config.toml
model = "CTC audio transcriber"
dataset = "babble in 24 made-up languages, each with its own sounds, syllables and stress or tones, from a formant synthesiser"
train_examples = 39062
input = "waveform_16khz"
tokenizer = "char"
vocab_size = 55
arch = "transformer"
norm = "layernorm_no_bias"
norm_position = "pre"
activation = "gelu"
mlp_ratio = 3
head_dim = 32
fused_qkv = false
bias = "all"
qk_norm = false
layer_scale_init = 0.1
parallel_block = false
inner_norm = false
wave_strides = [5, 4, 4, 2]
subsampling = 2
layers = 6
width = 384
positions = "learned"
init = "kaiming_normal"
residual_init = "none"
optimizer = "muon"
muon_scale = "match_rms_adamw"
lr = 0.0039
momentum = 0.98
nesterov = false
orthogonalizer = "newton_schulz_5"
adamw_lr_other_params = 0.0023
grad_clip = 1.0
ema_decay = 0.999
steps = 7200
batch_size = 256
epochs = 47.2
lr_schedule = "cosine"
final_lr_fraction = 0.01
warmup_steps = 360
weight_decay = 0.06
adamw_weight_decay_other_params = 0.05
Rows from block 3 of a small CTC audio transcriber, named by matrix and row number. Rows with one number belong to one neuron. Each number is 500 + 50 x the weight over its row's rms, rounded and kept within 0 to 999. All counts start at 0. Numbers have three digits each.
Before each neuron's rows are labels from the 100 clips, of 14848, where the neuron reaches its highest value: "lies over" is the class under the peak. Only what is clearly more common there than usual is listed. The data: babble in 24 made-up languages, each with its own sounds, syllables and stress or tones, from a formant synthesiser. In brackets: how many of the 100.
# fc1: MLP up (model.blocks.3.mlp.fc1.weight, 1152x384), inputs 256-383
# fc2: MLP down (model.blocks.3.mlp.fc2.weight, 384x1152, transposed), outputs 256-383

lies over: /tʃ/ (60); /dʒ/ (36)
fc1.730:566490554494380582577457450507482560487496483448498476416476416461459585524567479473466526554479463473582495532512525492466523531509592569525558411489474424496480502489525471413472484547546478470487485463566460547460516522440479534525478529515529480497493463523626536461441529455384412494451501513482509474550552512572499549527520540550530504442463511463522569462504462402522563488526
fc2.730:433480517486525446554497505482565504462494512537497464517591439534441561485482555508529471412427491504467497502670527344428478526451498592446545400505493519532412404538485593545480539439436450498558498489480488587387557386444376556491510426418557510557459484536451584481491507533534495449543584541520563511495536470530552548536519595511512484496473510506466445489418463487526475523568

lies over: /aʊ/ (93)
fc1.122:490513497520478510490483488552444432394524537397559468471504438513539487489514486537383587408476488531582461442493386497512485529463546490461469501479544532456595499498557472609507511408503483378485487479396546483458451647443538485492412451569466448473537488434476493471505470509481505539475479469549490522512518489570542427512463556469465467454447529594482551491511487597510474441505
fc2.122:479500543466483563459492555543514497489408577532594529505481551467461519454444461515499518611412492561328528516561477617501471525470460542460489427539534551662520477466499442548659466440503531430586578517529530489471499505414525527363466528435521550429410465513410522516447598389476536611496478493518507525411456505504538539495512474510525466421544530489439541480501517479593493496478

lies over: /ɔɪ/ (71); /i/ (26)
fc1.726:538494584546403529473444542467543522450472545570452455484517464570562483410507455490543499468488563446538537489390531438522425451471611519506569482495473467485510528482471509468560545510501431544522463451437526529441478457540470538539411458415437486486502507504507546509535526578452474516511507463480518534598568489568445531432498428493517450584516504516485565527455567483437576523593
fc2.726:530493393527492502541569455479529501451485584532474492550436532468475513582537419447647473508523423602559507540513532476517468520499449572500540474511471490469506402455562463454496506544506507480481543539405448582527471489534510484530526520546500506498507419498457538463470434586494533426550495532532472535556484443502451389538513396514418566440444488484557518541543512426418483483456

lies over: /aʊ/ (31); /u/ (28)
fc1.36:534518489407528393426552515596568511512496615437483475511407480526468490580502511417423485514496478551494497428513497442548446458589580565466485518573480576510520367582488515581476491439577540505504494502537444426533546429526451553483487470534435486459560492368413387456502513447533528483579545514515530504598489431400512487539501512519472452518450463528485623484523515525491536469493
fc2.36:576598501453509454446356552464537442527426578498523498644481481529480378526476503425498578462477505522566524481559495501473499541477500479437456499507496389468461429490458527492480468474602412424433500424503602536577410460525387508516499470464422564482536449591566542446491587510538457468422532453445515456526498556494446513549500479456590529477498515345580530545525552478465571440525

lies over: /i/ (81)
fc1.210:532491560441522479500494427587500453487503531446536479612490483392473522498390526503475505489488430475478498389465530500477519417476549449542584581560527512506653451423417504456429508496488509541462501591447485431447477478558539564511503558499457512501463549513434553454578486468477405548551509527431453529590491603447444502449468517447554469528557505574443464507542559564556484432540
fc2.210:505571527449486464484530503466348484466523425525575594558453414540455554570482519493485466472517483619440536416458402562497550618526505540491466494398423491480418483561578497450571533461406526599564569445524538417420470407542509501499510483517496450451544485496569444505610447565617522485538495436538577563539458425520581532569529505499431563488466604511549554481355608524437546533485

lies over: /i/ (79)
fc1.281:437600483519513514521534602577502531603493565528516481440468494499546504503443543520544512531554513533464399457514551458522533499464547483532464513532501434545498504483524589506496456471509428484460462484520594394389491489431561424537484494556483436534554522421467452514542495390453537518588509416543483467511438475498451501606484426447367543557494483454500459533512518554397550531600
fc2.281:526442522496539443597473526475437525501511459437461376492531448465559517551494543563522453473490440498514445604550600494521575531481444584473455569489396497533527511529538476570427447496445485557483482485549575552432476483469523647541495466525480494572543592437545528523492555570514514513454423580480547427482501440550518506523453414368529517484494472482558548505617510604446552424559

lies over: /ʎ/ (30); /j/ (25)
fc1.419:485472474523544546601441494492438505499491442539576525494524517566448425473429457504494462489521474552478505354428420465464496493469526519556510489511429485426426472502467461569459598490543470488493515444555476587508443533476440466478456593457435506424505542457462511410522566497485427507498522508620455437475529522488430450544507522554542515448486556466465514509471407507478517389578
fc2.419:536549526447594399465495471491579564540503516495452528570498460498479422544459465473455486504541482479607596468530465561413523523520411489555554479565473531528423514439547466470489516530490481525516424507487572525498621497455484512561427561454426499514438434493505550406504553517408538495507551545525556474488492511509541430440520487461515414468454533496495468524528494445540542497458

lies over: /tʃ/ (32); /k˭/ (31)
fc1.40:474411465397546522554483424475528566508556614537518547479436469461451470501574550519526434456455524431484499519503482555395469505547525508559537469473488557519472646517507437478555548476519577503468536565554493509425534489484453659519492442563573506438523545492454499569572482521448464446552498466503511477578444446510478427471466581480431425454482510550559566491579514377565542406522
fc2.40:502510475454514452542561459464525447500439503446507453584455496455441566503502431514467410449530553519521470455474482604610512532467337579481485545571501465545465429429484516507454451469561461497632444498548500561525569510529454544537481505514519442465496481559512553519502647567501504527422463570473453579536432500504588511536495497556429462432415513536507498474385502472569412572505

lies over: silence (71)
fc1.422:530543513497566428493534388534483508585444382588491535439553474491535477530544488519487544432510558424479526504451568389498514450540574470526523529461464445500558527532555562529429427558406418453477522539530651470546563495475580504524572541562478509385495513523464455491573552449528461448492533404444506488511420516520424519526453550524547432528572419480433545557503493567495448513562
fc2.422:445531614566513525446538545538512544468495479506489551432518511440481519548525480408559433542485549546499509441575496442522484551503526546447478523564480453497422500529444480506488532514534510521447505589507589428587467450527526454442414433481400416551555525500517539584550587462526472534382470485447563563552450589520520546556441528565617468527574533493417474511510462513512453565556

lies over: /aʊ/ (86)
fc1.342:543456512434530543481468477591478498457491514491523525480562492578522537478460395604492472437568603512506513547454598458537467525461462378574519411510435455524475516589560482495454533471429543582529442532561519505507405555515497507497501465517578517490453487432518520468464434499519505493435524515584551566485498416442404434453538461476500529570487417531486538469481567572560483413432
fc2.342:590438539508484512556512533530499570570416481458529538562500502494490464482544513536435475492469427447459519476589483445441550524483470446450434552565516408482469459413456443563547486537509518500421496487570514638507537514460437432425480501503432526455565462490518510514565475558569554546531531524558536528478457578466585527557582461539536452443554517517470463412537565505568468511396

lies over: silence (100)
fc1.401:558403480445455482507491391600435531427512511430574438499472505528447554493529593505479567437500519539560608476495563658377530569536492477514459447469511373474526492509520509560557455440448478460464430539399524536465490597471521547475453565472536533563560473533452400500514603400556509539540577508476501461484472412479491475535493518457546459500524453558579542563519478487537525494505
fc2.401:549542533377505589478498441477545449430597404495381581516525533509471501434550482492462460480473511487533500567534595504465495379532453491504516443448458463571480505517513534488511470461484509564499577512506462488557499511540453474532508541600512489557533481587476519506503550563478477454561481505457593446533519585550498442502487498512507527423515454441478495500471473451496467491393

lies over: /ɔɪ/ (33)
fc1.549:523512507493516546518502454508472547566494412467478435575404453413430543382531555517567464507436592511551517439504485472448500508425593536565571483586571561438527507455506582482484437525464540580392417547497449491427448542567471461547490494482451452498580603584495521519448495471469497528487512462568449598487488464513524532504472564495515504453503517416475432566479525526470471450477
fc2.549:470614468494512491576560497489471448533457388526458503567548429555496512531495436406585560485537440512487545504448536547573450513530552467444533493452463536518570437469506535495494479540484529506513556538499453566486466537489477471467481570647452491540512552431502447490551493468557391485534491517538526478508546598478522479486517520497522491464443546464518429489555515520510537479589

lies over: /r/ (35)
fc1.403:447531473433446430607521492489389505535482510487503581547487514443516534470431448612515500521471578565530554520502529491624501472538381542544334468439451578499469563469519468476547516508444460526525583538480482419566521513535524516472425590515573414522450520518547440465504484490504457415571485499555487500486645514477535410544600515421442544575508516451399439457540507451561510586507
fc2.403:562504572492480531535471477514583471536492487444499434501486558475538505467526597442491599605473514443494427505581497545389604453470523506475562524487540497505429413505543541510423477458456544459514505519408431514534518556494480524570452411400488486494499499461522535509507565542533545495443507566482440486529332461483524547528507493496532540460605509519402462430512478495475464412486

lies over: /i/ (48)
fc1.468:507521466529561542512486539505595466549532461411437482461490466517499639454516445487471473539506527484540407464596511425542446461510429538498499571502571579531503432520535459462466412525481410583440477555536508566468564548556515380383629589445453554468490541429520491494474515434556474481532548538515481490548446482506456501478421463492606506484574446501460506549462467498553499436596
fc2.468:521444436641498491482441490537443484543578505493424522546483554483482479464391550482435472453585445506427509555500537484460473467548442503457429479541429519509559534521557469439539410575515483490552480537503547500588454498482461560519542511497516499451578591455508504471536460514495569556475558332509562415466489464444536456511606464463447451465484522507535560402536575487565466509514

lies over: /ʎ/ (41)
fc1.473:581448500469497484488466469543451516626461441466538555583439542525585509422569519537478455456510450508568513430433413496472452519560542582519460558455482508523440584522523538452475483460461438474516542417564598479530472430493498472498500536400459565459559486556554465430522551560593434457525504461455519507506550506447432442434586587534590523577596498562449585424608484470531478491443
fc2.473:520550447499518478522499525397483545498560531638533477512534580562547498521559478551511450474535529600433549460451478424472470545479597427431590400508483523523437395473526468584519525470463554535446492518518503510559493504533555528493469541448477571519524519465492496468570543379416472574398430422543527524590519482574503370420542356479512520501507446479534468653601370481533476503497

lies over: /u/ (44)
fc1.674:597521532546479542444525519483572481484429531524464437463494575464461521507385528439621522564506478456530535443434560507598535470606528590541467501528415551559406426529550533507593548537485510542506503511564387505489442545483529468539523660610402509480451510552599555533595494562488491494521486459504565453467484462455472440515455457556560450543477421502451573485502578558561482437574
fc2.674:486496569457490437542441481473597377549513497526445495507459477523529553518639549511515491492472515455460445437545476514453397502528432595424549505512539441468483491469495494481455550600542494574530465476472452465610558498466540466473588486468523481538487470529456526444494524564500480513418570519504482502559539492534504486597482544551465440390439495535555483536590435442474509530523

lies over: silence (86)
fc1.132:566517433532493491535532510512453555561514581500489503433466494482570588565499538517455564557488503484549561565614484546517509537501580409534522580416441453480563495485593476462510521420437589484541552528420557455500534399442469495473527524406530485618471542461504492497440519456557434520430495440472557496412586493526534456594477592484505539424430571509540559475472385506552485456553
fc2.132:379488482536465481444429532416531461357455420585526496487505487615560527549527492508450511468556503520507469526487456427461516592407453526475566603519544574459528526544464482417425553504444520523524433628548561441388571441477421542466553514434507546543460479505477526526517568511562530545517500607510494484532531552549468447487479388505569494499445521378441490474485582569423497525391

lies over: silence (93)
fc1.89:544499475564477554520592593545480471463526471521496503519440495474549461413436610530555483507478518529536516553532550561485541489530561525563508466511425506603349480511537503486481451489496560548467381539494512477517479470470458478447487553475455546497569478523371447524378523485550590550493520448542533533489480533497526431562465484555549592463479594535558494517430558567481559539477
fc2.89:501524495480423462570489384518420465491470435461490424495474484504504511436538596489421463455498417586623511529571401517451515564482442559490538506495518485531418545521489544538488539505485487593531492530503552490553484458541460571535434520556452487567470419523477517609485559575592431469525448575457602462493512472523457506589401525446513424398576474485442496435522630551412463532510

lies over: /ə/ (31); /ɝ/ (25)
fc1.116:436536533516455456551422529556573498454473462489587510518503441501453501477521438497500428484487491449551429487438485423491460508564422532541466572534470542539563497517555517474504434447593449426434547539458566532506457493506494489504428426509493497512533579525581455485509567555441437410490523489473503536405484448495552504498515498549474569437537535464521519530450463469538506480486
fc2.116:538504559573475549409384410500400592550530494514458491474393468434490488390487421469626604372511542508421431499500566477518500485498537519476494472569497461511452561521503446538477553491479533504572491518568476508379489556513437416480459535467575467590515502457642515481411468492458479522477521547474515541609514568540480440502578594429444500443503460557437492522515499436515499503474

lies over: /r/ (99)
fc1.507:443475500521488326469508550549472509504549515420452545528514495524515401428456586576554530522364578554524511435527450528477544507575599462534374525513541432519464475509470604576578515565524522468493476486452536470416525471463479510539531522502503522458514429471476466414491555448518419507489487501590514436513511509473552474496566430509606551433484556482550483440521555549530460595537
fc2.507:521530554504518527554481527423475488477510526589530492462492498557465541547576550463521562451528597504551561479479511509456470473464482580413454481505484385478498428439515541509565534547530482513452549530472588513504439451544437617509501551489545511569514562510490416562513410491452543482475553488501454615454590468543501499512467417491457541547459582429538533490518527504490386529521

lies over: /ə/ (27)
fc1.381:502540550556509531528590480456533435533492501518499494526472519431587578480525538417586402470500378445622453500518554474528434579499570422553443615521500522529487505527478514543479460538473533496537575504416479514418562496550538464505446460543493515580517634460569439555575459500548480500530519392580493450512476469525482510508509485539429503501462485498553513479429448507494545527471
fc2.381:501474575480465514508460515428393500525479535529517456469527467552463571527529458517563542511562469526422520603591524481442448595373525592468527501481477434480489494527457547468449480465434494521608474521479568501499515452407504502449473617542539481435491409538526485488348493461525517489492435515452369463455542509465390468484425483429472419533391515500599583567404457528440512618477

lies over: silence (61)
fc1.307:521562431555564537467608430470559479582487468440520456480481452545583532460555417470544451476446463539483566558453555569420513539467467472534497512402485526570478512521492460494492476505418482556552501506410564439490551510528536479502525593576505517485469614515488503499479449556554424468497484520507516434586411568412484520435571535492476474573493472606497402506512484417540505518421
fc2.307:569540497453496361468571520542491607544507524487391435507536531516462419553500495503432556609450468507530582440476517483578504559508546480513566586456457528504525497510542449474510523506576404580453495562521433481482503451461481464414566460425559547486563565553431523522561512474457560498516548514535609463452499451553554596447553502476485474509478464520468492421363455476462497479514

lies over: /ə/ (76)
fc1.345:575480566476660469476547519474581489510535421487495394504515506602471470490440503504579463527515436507483574554498474415457580552443558567569454443570541541427457477529521456550517458483443553504581492501505397436541476471505480463505524543468441479438512475538542445552516527532501536481434575613505504556535398486504416465492494559526445388482492506572399465505443377543447511521503
fc2.345:447462421511406516449507479561399434480472483515412505491522508502496498587438581521526670543530483443549510508494534525552475446457504494409468532496483493474477619454464554414435464559510460482543476518497441494508500513441547536488594487534526477531450533531505446436480610486541438482466568503467392424566483491519542574493471560389639480541523509503446479567508483501465527484525

lies over: /ɹ/ (38)
fc1.245:434401538598490447487515459484537527502455518487540517490498449535515532631449494566504529384565524449520487441543482485479546497358565492531518524485489505460518510492518481480456489525475494539566494442489529476514545417550447522561556506491446562469591472447504544469529473535589427555480521418504594458521532432512511512497582501579481485532457495410498414410462473449509509456528
fc2.245:593491510503432537554503556545490601542590432561512457515430507577513424498492472533506509468525473519432526442623480551538442440537464499609466509471464489535488498468504475567561472512534429579468521492544458470455466525475571501490497508486555477605607515474482570517491545542502465553401420482543583513488348567480496418459483522539433544475413514571475550569522478424454601545458

lies over: /ɔɪ/ (35)
fc1.131:412468563523434425500501517485496568523515498608535487524524500565519520417527522487509556462470481569511529518539576459544531448532475587537511574430485430547413498608511488476462484521517573473463520482454481566620485500489560537527518568516452528545529507482493624494492563408515531456553538457457546453499498568472595437535515508568526568485474457581547464487507585462483371505412
fc2.131:527599469484474502475544500458507497561497430463608568548575536486516539482472494459481476604440530551500496471511550413506498584491561536550496644575602462496462464520515477460514451460590422515480493545440462486475471577466474558482503543507490552479397402503526511487558421649535587409518588559431441475495530452455507412395485473456505538398584523523532582609470534591525399456430

lies over: /aʊ/ (56)
fc1.45:470529427580549478535502470435514541510439470506594481509536421488511455464543487461443467402545446620534505471475518464536493456527567529553543463549494541518558559591600470540549548521440488508547524563418376358531526493450487470478501463483507503472546491490478482529486435573414468502409513467565544536571496536423528383550505550512492516578523505546458502532490559404439542462437
fc2.45:430472433459504425536536541473584542451568477534468470456532576521508468530523501515487508581482511453429498498519531465505559559470490484451496553448486506464487435566492471502503565430462464522471557436499495568577474393548579550583460495522507488484495563435499511524469548481552569506529493451472462578474460505472523434473506557399575500400523481487507469530600500623500515505493

lies over: /i/ (96)
fc1.517:526467509457550457530556460520484535568428476451411634505489539454565506487542434468427499530489499456582379427495586510463523479530425506536492614532598486528517531476538475558530524471480484448494483509438444524421477449562506474481547555503493521501523467527454492534512540499421541489460570447585486472566420550502435508483483498502502636620487439431531451459437528560362511508434
fc2.517:492446458474484547456414536515529469511484487460545497594519560503495429410575501432586478516511508450479559497567475453474476604545455549545482486469471453522538538469414527553490451444474521526419543529469429490508545420464563539471486463536464451532521476504489478568513519499467547488544553633522494557644596531509489463545502506452484524484509642516516549469587461504544509519485

lies over: /ɔɪ/ (95)
fc1.696:562489507568562466466546524538581484474464469501506586609538529517555491546496523527551472506485513544544476461523398488495444476470538577571497463450548366497519498470483582514580393500481390496511517497533483569502605403562461482532558529499467443505480487458443520508489622463454482549495573531405472463453545372452521475383556498554564538552447520485402471502576499453498493479560
fc2.696:515530482508575478487507432551501550526492421444426388475465505587464532495555404471625440443514475475483565537505403526476521551433441414564461514451463541461631554496559578508439534558431479522486542424541445448553424538440525470465547442567475476471440517485510551440501585539517530494581518506536455398457453560451533521439506422534514480505501510470486451511583552504524433528564

lies over: /ə/ (53); /æ/ (28)
fc1.198:541498500562509499495557545506537457497481567596618541557478562549564447527495438511433514498576496457545516483507541530504612565438541429514499500475458506443460524417512497637486517481566480530479512531595556487526488475552506480537495447478470493488558500485438548523489538539380464541504575479613453562409537516528506548456501429559474540633488478471508513514503503484543435532407
fc2.198:467490452457451515439486552499495469462560517467473564497438452605550510507485528483553495467517564467484521427580444479469443601459534484468556495407423456641478562532530527417557549624461576487511534432510572413444545562416588481572539451492502424535439584418489576373529479542498428465580518495533489510390587475538548499533448503446568521468434428477520464461502433459515503469457

lies over: /r/ (91)
fc1.343:441497537503503454460468508455592560413510388523414433411399488395526499424431490486577382544502539539485568501482620537538511430581456489497516535578471507413433511562483485556460438521505425496493449491521460440504559559534555493562521520489536423421557480490411470444618515421444528437478469458496494473499490549426477555494431529466450447480512382498460517477504505532482510527496
fc2.343:485579473537502413556472383586521549520433548483462553494520547585436425418443555585371527408499547585564536493600460488554444501422499554484438507568474471503470503448514647425499548518520558424521494525498434464539514499486480518477513518364468520555569474549487553482453522491587455507488514455519536490518550537587470479517540478565484531445514433515582437390523543488475482491422

lies over: /i/ (97)
fc1.71:610415515485427515554529442536503537571512476377478405487520509607578560495492523504491559519495613416543411467474565485420547524507526492590494425429467380556485528482534523561537543530471449498498446577558560511502570415460494444447555520595431468566573500480486474488490563458472488459587489484503482446519466556503435470499533484548530585538586503528522516494489589535529533445520
fc2.71:510462416526468493560479539533481498530496469501505533520539565488518396485589411507583547452559492514523492563542498463520450557582502576451487521411508445494524603543600467530507487563571505481524525481500486562547574514505562551551433426481556504582527417562494485479534487491535495482401569530385532513545478526528531420568437553397613500533483432519469495551574565404511499431510

lies over: /u/ (89)
fc1.698:598515447456532395527490513531588508485475641491483428534402585476425600578475518488510502475561500504503525487511486516538463483468402425561559393563477536527435604471567431620544427488522460509409467438506473469480534506471524573538515488466461551473500540441470528523449525595564482489462507528541551511599550534488509504456480497502549468555541488502529519597450447591461494463567
fc2.698:470559467531491484478399501600507504516423459570559573528455378466469524553475578496535558474433557534443416437551548476510526442542413470505554448355482420408583519490438537433471539458534583502532536464502460546441438488482519553487417502476532512451477482526412572502476587502509579496471607566510537482536401569467430502517478593492523501517559463522485479481506493485487448560456

lies over: /aʊ/ (95)
fc1.431:520501416566427579445575503508491512473555475409531439579488477453379461474414493497505428490493461538464479468503581483516473541465612508464567499591419565479476610480538523545531487522520530487476454618468522476504493550470363503519487511568509500460462506613469473474464472565567559588463546537500471476537539489512489565546506505481482460448479398495444571472417592486406526536468
fc2.431:479476570528499556456455522534453475576499549479471461454430455496500480640582496494456462400466492501546533472485422438501463542520481455488486553447510484504511505584471435527503607454527471473503463451488503360412483486529459587532435447425464545597477563556470386506483502492499537541510647517585503489454492490546503548458551521463485584529456504516360488559448554499438547570449

lies over: /ɔɪ/ (67)
fc1.247:533428539518511449562562526526529528483436458653434354609576543497528445513525471534415486412479481451496513480573497436594373539445563462530538562508549550540465457528487548466553433527512466512464536475512523588580463573508522550574514450415589486484478530506479567542425637463534470441495520486544612409504495514447467593554545522554434574499541546477568502532414553546434469482547
fc2.247:480535468538539589430475545493481534494504480413517574404367579512512608472564517481545501544481487491533445464560451482540494479516571542439464503537584521485474565501495444617544450477493599466506512565511505514443492505493418462456489527452419525613448475506467557562544497537528428512529418447518541535503509568538514441503532531470471499544516533443439417509486500560515419489484

lies over: silence (62)
fc1.332:466458498472505519485531477564637536498469473482528481435519416503564520457467522420559557468495510538508419482537514539547465452535496571566441482485425542561511421521493469565403593509478526487541473441521513485511419557583568510461424501524404491520487499596537594485457633492556500427477527449471463454473574547555433458589496440482492456474422475508485566515496424550442444500503
fc2.332:560514559500428484583525493532496493500483565503460632460459519504456650564557470540493550445490500540439526452434427422481529516566516509437485535531562531477525543440512433460481566565478491506571517505572419404468530440453472512516583505603531517430556437444479504579617464484388522530669493453587451491607532571593601541490510485500487547570445553524371477565482404477587508579519

lies over: /r/ (27)
fc1.697:525622454484428497526405576529493488480459594396511473603493529422417532466514501517512499503490552496573485494488483393534506451491476445508411419550400486485515464541475468575583503451432520591489551448434562559582460447419449514453558492490448519478487490453564436498418461507508528536501494550442501514510556520492525480478443496529489521658566499553478496502510553438546523516551
fc2.697:463476453518487444496491490492466517521471374494441490403475595514511498505477519492580585550499559404442520423508493492551525435502560549493520475528527509476528487470431565506393473567488484410494561422479521481550477627438476507499396565565581448439541544452464422530421602490521561463586470507453388444437547499435516591466588559526509489446547468460490470497488409634481460441448

lies over: silence (82)
fc1.737:513528408439473498524460539472564542420548446464491491465392553542509433538563507508577401469479504419564509534524516481448462551532391545587544482520468510536496481556517504541518569429448551498468544495563534489499464490519444426509465495507508515535555598530532531472465501446571506472672406435476386497405495486529528486568559523452529486381532532515453488533470503438502519505468
fc2.737:565429604526463575512512401523399409479326514503479571592580482493571521419554513431481537515445538437587450600518465526488532476523505487456398523504504517552478538513468450550506426475505447506534580528544453462466567433532522478488526446489405494517511528546418438519524490402454550523437553516524568533571546505466476460419500559518554527532486460505471437400415617545538439509506

lies over: /u/ (30)
fc1.314:530522478459484429493535524472563505524434474528513562440541427393459550520577519486541581494440400605455408563460380498439536412465543501481508501545331487549555560471557539514523478499554534480507539439452542586506429513486466477516415524487473486430516579445539492532481491401508480542477470467642554497551509406505469453504550567487446504571461632448508579513519463525590428563493
fc2.314:583506572564469542479416426524547554562516554609473573545479556469455545497430538604529512516527523511536541517555486512453465455503419488431557476546454488498607557538455551471414547521533527494441539534507535509489586474557444516495506451507513567521446465502470511481417527461491506503489431559500559507519534576597495478492449426515529575494437569541465452549459538463504494558556

lies over: /u/ (96)
fc1.539:508399474463373477555448468555587541526507464503533466553422504444580456482468458533513561458412525445476475599424465569551453424547457519496562422533553496498557414523453433559508381468491419474436496522505409529542556518585519492593515582449507460542476474464550448515483444466534473478495372569520467453506483459464505481555511479417495466503436560503560451499534406536553565462465
fc2.539:462440503538539453440553530492528481475452555466551427557500489390564544495431438528584468494468526513564550546506522471472545541475457435523418438489549516532517557516472578547432519495555530493560526510449527459412443450455477547411503570443517560572479576488507434527506484509543601459548572380587487571369550478555570575503502472659552560467466448554519493527459517478518402484542

lies over: /aʊ/ (30); /ə/ (26)
fc1.158:424495496499470517477486577526563419448557475541536493551411550520520517494506533592467583488515500468569409527586528594535528478529516525490507550506451547570523582532427519530508414500435501489521530460476520544367549530502555644440501559545466505493409483500567518412500481495498475511442594543490535459485446438573378421390585462444492484506520477482599530539458526484508491550478
fc2.158:548468565566560467584568408567470503538450539420477546430508459513544517453536478506497487531552488478471564475444447481443602529420473521550502460511410447471465560527532501470494469462447495453471575484527524451653426532528490531473413441405575543531508498471533503468463463409502467466522501564598440645531555472551416498516486514541434457469490510470386448489542518526472504509458

lies over: /ɹ/ (31)
fc1.106:515425565503570463566579509523518560525444519515471496453607581440518464453502520528462459450485392494405614443570469453530494531541506622530540503487492557585545500461607537504469463434441508443410451421508613438493524599437580490487428531453533507449428488506499469567480407486434438485419583514451534424486415492475433509519477544501505492444451520450489397465419489556540486518613
fc2.106:579520521501514548546429636447513486490450446525572557487493420510497467514542624369476455513577545519509544546414526412472526549514501417427462456524505495500607498501501455415472543449469539554477479454484522619493519552553379437448567551489432475506607477510519500528457548472504554505488464534492509456507534475476502534495556456476385500514471492381490573475402427544521552510485

lies over: /i/ (31)
fc1.248:470491557429570476490519522513535529549598481472427454501560556607446501472553489582483566459475513524576442480453525480458483504459435528554479418433492395525431457553477514497558537458506421514539517469573470448521483452505503488498515566394487545483566490585481487546536489487477561489563591474499494381592465439494454445584482477555549548463530574391528620451476445557605441468525
fc2.248:450540467514450543560516548411438486682453567517526463530606649525426408564517576401390469524497441466484465512408482607491500471490472457503408539514467544528582571635465485456551565460394611521411548395525568490442485564591496527406489476576571459539455557447502510586564591469528519495470482544490547504493543504557488501359488509584539482549460495523528501543482509523584545536440

lies over: /ɔɪ/ (75)
fc1.746:598523427501507374447599507495548560507481519442552584509522527481506546444432587435546534532481512451478619531499483513543468498480553485489463488457503433492426637504400612469452471493479567532529531573522516487478556571549538511479471421596496447577473409490502556515507565552432448417414513474463520434495550518488632427470535479423622445579507457505501544504544567540503508455493
fc2.746:479542538456548501484467362574496444459518524536541430502499436494496510443475422566519500475520569542561501462558499564446523570543543479461504507492482497458503533517453490502495509500541471556462573514585472534566467430470541441472497435556431446545503561540477540483487488452436604484559452491444444457586582465561592455479529447517517529487648511487419554489481563540500511479507

lies over: /aʊ/ (42)
fc1.484:457581546562499476523546596593421500453594465560471453526504378537540606556440453493549432413508507531435430453423615456465504526461515554555471487435451450517484435532537460455555514531557490449536473427567496558461498546600542623484493512557454585460439506497592462413540523479552551533515554523489495474480478513588484478468527476491453529477447517476571446440493511526491458523592
fc2.484:492399516469544516523587493548463485444470545418482522469542467435503494514505442473616506449494379529504415522459567528441505552479510436566431562434540412540520548429520593483531615501420523499395545422495446502496484525550524547467452557634524450470459532494446464455538551516551506548584527451486489550455545442493483575482517439630451497537448498540467533546591441519448512494470